{"train_examples": 26041, "hop_length": 160, "downsampling_factor": 8, "decoder_upsampling": "pixel_shuffle", "init": "trunc_normal_002", "beta2": 0.999}
Rows from block 12 of the encoder of a small spectrogram autoencoder, named by matrix and row number. Each number is 500 + 25 x the weight over its row's rms, rounded and kept within 0 to 999. All counts start at 0. Numbers have three digits each. After the name is the row's rms in percent of the matrix's.
After each channel's rows are labels from the 100 clips, of 14976, where the channel reaches its highest value: "peak on" is the class under the peak. Only what is clearly more common there than usual is listed. The data: short made-up English sentences, spoken by a formant synthesiser in many voices.
# conv: pointwise conv (encoder.blocks.12.conv.weight, 192x192x1x1), inputs 96-191

conv.179 113:497504526507518503496489463493517479562484527497478502517487539461492477481501494501500533490469524498507504486512507493507468505439450513484542488466498496479510495520487494502475528530508505535527380489474517502481486466567479518470505491500478477479551530574473518506485492497500474470
peak on: /i/

conv.80 093:488484515486499510532483507483472481501481495506504480474480511560473511492501488491487593507466551544519551503483502492469503487522487518520534477479499519504475489491538532480490497521468510508515519546490510504497504486482464514471506512473492523480483537434494495497499483499583479443
peak on: /i/

conv.21 112:483564518518495501485474487455501464543491511504537519482493491491520500470472506504485495437487424498496508500512491496463465505446519474520525507476476488500473487501510515520513509535525484493503551499521488498472521532474529528488446504494512530520435505527507481523467460508516497508
peak on: /i/

conv.153 121:512498521505505511481517468488517478523477499476485488487485558483452489486495488515489446483500481497501481464526504501502463532432466506466561489479527469473497532511488530513502564571506520475481483425461489491481509492527520465502494509492516486496453484600500498498451499492487491477
peak on: /i/

conv.75 076:481532504477479487498485488506533499506498520494504496503471508541490477536537472505519506532468453477482515512505504478430473454489472502509487497559508515520530505519518536476484501561469495510520473461489535529494494542517463506517483563499497477521526524503497504490511508470492460489
peak on: /s/

conv.27 142:515516492500494473493492442455498486491495504494504492512469468514511504484503485460510487501513489488505494496519490509496468488467490511505524439490468501491501509489492511490502493579496502522492428463480513509502495543514496479489509485509513507483523526577502496510494504485491469506
peak on: /s/

conv.45 177:498499504499500492495495468501478500491522486502513496499498503501513556484480497502507512505504516484489476507510505499506506526507498505490492483500497504491493496492508500498497499484498479496497268489526505494501505500499543500508503501490508512499651488501504482501518532485488489534
peak on: /s/

conv.6 101:523480490512519504488487515531490490484485512499512484484512480462525511500508505529498526524522570535508552492466497509500491506494481508501524468478517502498465519525439519525503496466522521451499521494468490479505474466505534487510478466495527502463533511485475507509507504520541543521
peak on: /ɝ/

conv.81 083:474461480515500518465490497497497522461465490543519493493497462477490518501492493503497486493517494495494467485536510496526518518487490506502495511504496478507502545514471501485524515412490456534479468528487521488530489487483519561508513474517494530490489494471510506502480499504481570484
peak on: /s/

conv.144 085:496515543504502498492498457499472531508499463466513481478502515539513548510498474550477493501496528493480500509507498480519527467505510555549535482509491486471548538484497467490452456545497517496468491503505502463487495512446490495481510469500479478473534468504507499455549454497497495488
peak on: /s/

conv.61 103:485480505487493503478476476457467466494479489476512485499467496477495506473500491503486486469522509489507516495444503482528520513482554481482522564450544505496473500482509493531515493472490458529520539542478535473480490453513479551500505504473495516509474519507523485496476502502478467433
peak on: /ɔ/

conv.41 132:507457479554486480509499484462498524530516499507497533503525502506490508501493497490491468499498487490516477527506497498481583501498552486523461476486481518492497509500498531495478500482489481499484606469470480499484493494507501506494523494505512485480470543549499491495460478497499466483
peak on: /i/

conv.118 109:458525525510481464472481458491531499531507514470484498528481534520491510517492524487519533474514530488494496507508514510508488563463496490505516519434560484518485493486526497511498526493489497507517490494497591474488508517455527546497500494484502568508552496514573519515531500483500520496
peak on: /s/

conv.182 081:514503558489512515525491485494506514494488527500552502485477463456518512492521471513502481502439497503476496534528487501495509482491501531545524508572505473511511540532511524470512460489490529492438500480484494506477473512545479470478527480494501488511524529471481501547516486480487513484
peak on: /s/

conv.19 104:502551509524506489534517486486496500504501467480510521494490489569514501517507523489490536490421451489474473486511510496513477522495504515543505523485479510532503491472518440517479462491505495499540497497498503497491476561503522491508482481490482473479513491519504513523536466489501465501
peak on: /s/

conv.129 122:504486490514494484494490508498490502503486512516515510490474475497474425486510492485500476513503509491495478500456499506503493487500482500509495536501500510505500481506498506499500492489505485468485750489507500496477496494495502507515485510497502517504449480527493483504481494497470486466
peak on: /i/

conv.173 095:451491485531469520495490465466492503521476501539534519517512515454518563558492530466501529491485512496488503513510502522516568479560489512538488494531458502525487488532493488484501507461508518516480595512509511535501502482482456492478486503519507511482493520537482490523526449499507438523
peak on: /i/

conv.9 121:475537483507526479498496460504513503568520528519486514502483578489514491488506482481521527447509497492525514505548485488456488543465464500496490503513512467490489492496471532502494582541523504515548506472540499497482537512516488472511437520519497519477529480517510491524518515501525488481
peak on: /u/

conv.155 107:459490571518466498498503475563524482517495451510495508497479517488529491497467518495468562484520467471517494555514471500489482532515504500519507500475456493532463478498481512520517456459515484495488430513497467505473504484483496484483486471464509507454543514502487497585536480521505540496
peak on: /z/

conv.132 106:488557474493518489497497449473507511494511497461487517498479492531466568499483487516508487508506497502515507462513513522486478479503487501491533426479473517469512513494536506513509524562523508533538512460483509491491508525508534515483494480495498495496452511511489508461473513502509492550
peak on: /s/

conv.191 080:474464482496500501468488492485529521515489526493457478523474486522531485473496499500480468503538554476533540504505486536492502475493493494493480481493506470488510492506537474481514501567482514505506459534507497479489503577511494495506517483515546510502470507538504490480506493503453473502
peak on: /s/

conv.49 117:508538464534518535476528510517486491500492482494529497473484507456491516484497569500490498458516459498526522503529496511500512512454497487511467488487494494499386478489496499490496486418474497474485459528477487473517473496523504503480505459497500502486512512523489518485454488556519509512
peak on: silence

conv.55 108:502502489489484501489510508501508490495480497487486499511488501524493568501453489491502475492494476471488489499562489517482505517526487500488545465493494467484486496493495499518500499478535494451507365462485510495460500520517493480488489502488497512499581476523514510491511473512497510520
peak on: /s/

conv.77 067:494480506499509495508495430506495494504507529458464458518472485528503531518511464502506497495490510495543531481519504479497499496485520482510512477464538516514509481527484503508453489545496486509482485465477555486538503543496515477490523529496501502500500477531504491534497528490512494494
peak on: /ɔ/

conv.90 101:535498491496511501529578534487471496467472478502510473426467488519512495489493467511494493528485494567474500503486495493500522497517524512523517519512502502483553504512481474531496480460519522494486497481490465506503495498467478469500537501499440488497515489527478576500506479522490536471
peak on: silence

conv.4 118:508449507495510532509515517530532465468480472514493459518472504451488476496535520507522508521522596494530489505474519509494486502522494505486494505514567524496491544503492486470498493448466457474472448567491496493496494469505457486495542491504506460490506487492531511523502486483474518471
peak on: /s/

conv.35 118:541509493516476485498531469511502517505484503467485483507503499473525441522483482517504491503483525467480496529489512535493523510525494478520511475495489494466484509523484496524479517452540443470519466484514525474477493526491500447525474469491521570479528488603482502503558467507496507478
peak on: /s/

conv.96 093:490501470502481501487502508545514505464502516487492518490485438509508489516505499525507501527530489520507548501506495534523503465585533515551474473520443526494507509512487512518495453528486509488448518433450512504470484518504502454500513501498498525491483505505502497493456490494507477511
peak on: /i/

conv.149 123:512484529486497487483487483465500511488517497481493493531490504497513496484491504487497594540464609493516497460484489491488512504523508516486527496511510506452436509511522495483528501491484496489509383521479528476477498477561489479511496509498543500487536517465493488499510504478511516484
peak on: /s/

conv.117 128:503504513525502499506512525487507487524493503501508492500487490511485376499507493525489504505482511501509512489438485500492496472495498513502503492517500498496504505499500503491503495514501515481515715545483498509503494508516487492501499508493497499490397496492501514494491484497494490458
peak on: /i/

conv.24 074:517547470483510482568511484506492497533502500494474493492501509536491498483513506491486502507498529546485510523497456492502514498502515481514485473510570534506512508436505513547453487486514473515518544457501513511518507494493450438512494485499499479465514493520488508501472476483497458484
peak on: /s/

conv.36 088:491494483510498495519479465512537509500511512511496483487491506493520534512502457577497481493469445488520519499494495517471528505515468524519520526501500487497514512505510545500479498511503517522497529495465527559513491538469495486515513528498448488511474483509500497492499517507472492480
peak on: /i/

conv.116 104:505504539496529493505488435532509468573527513517521547521515496528503501510496501484503500523508447451451487486497501474505489521513569449490448481524514488478541514531517526485507463531495498517517517483476494514461502513435505506506480468508499528500465519494500528536503513526480518523
peak on: /s/

conv.63 081:455445491475503474452458491485504496520473528488489503532492501473488529515500472494512499483493504430520526502525499492506507516469493485478515479479528496517497495506482510465492490511459466468475471530492543481504495512488519526503531507508478587498483492515539526519497499478494517517
peak on: /ʃ/

conv.83 118:495466472502463493466515571488490511498477495495478507483478464463523486482478495489495458480525465445503461497517498487503513512513524481500502546503501489489483468492475479542506473422505444490492457525532463470457479478471469462514499484487514501468549518592466520517530477516479528492
peak on: /æ/

conv.38 097:485496520502521493509492478527508512481497499500497456474519512515485531486493502503485479497489498482527556515509498493477494495553442495488530469511466517496554512506504501473488497547486520473463478455476524512529514539561485453492488517499503500491481472475493476515508494481512489506
peak on: /i/

conv.70 120:488511490520465475498515497521494504450504498501520510497484466520475507502516485481506447487516454489478493508520494522480475514505525487503451483490483449461491516485527494509518462533489510544479575493495479496481518486469514479523531492501495481530485474515510506562465485509466458524
peak on: /i/

conv.64 076:467545527523509501481488482520506506527520546526548505495503483530490506518520480502521539487473496480469504481499505485497458496556493516528484473503530494507509522495502485499494497572480491516517470508494528515514493567518512519527504523484474482494506508510500486526524537486449514531
peak on: /s/

conv.126 120:494501483502504515510510484509497486488495492491501510503484495494521602490485492489510525493509492480496498523529518493482500527491493497506511477488495491497499511510491509521490502507478487492498360501499528494502515518488506496484485493503485553521642514526496544491516493470477494521
peak on: /s/

conv.107 110:498537532493500452499504488481513464574503488479500526500466497534530506504514475496498554501481485501487465473498507484515464496478510549545511499472473509498496499469554538520500446587528461568515513512490522498496490505487500517511463534491493488498505518517493509507542519498464435510
peak on: /s/

conv.50 101:486491508480508525512503433480488464522481527472495509522502508533528618451519498496493497498480488521481537548495511507506497494527466503484526505511506507495476495476505510510448523512535524451475446485511505516477539518514499504500528469496495499486534492473514469496540505494507490489
peak on: /s/

conv.2 101:479540505446540524527473551484500522489512458511503467483493499536520494493507483479499529499475503514467497517481489499469471495500487529524509498515465503508580518528494478489468475472494507511528528497508478503504498485502509509494439492483467491487498495499463503502468511459536479465
peak on: /ɝ/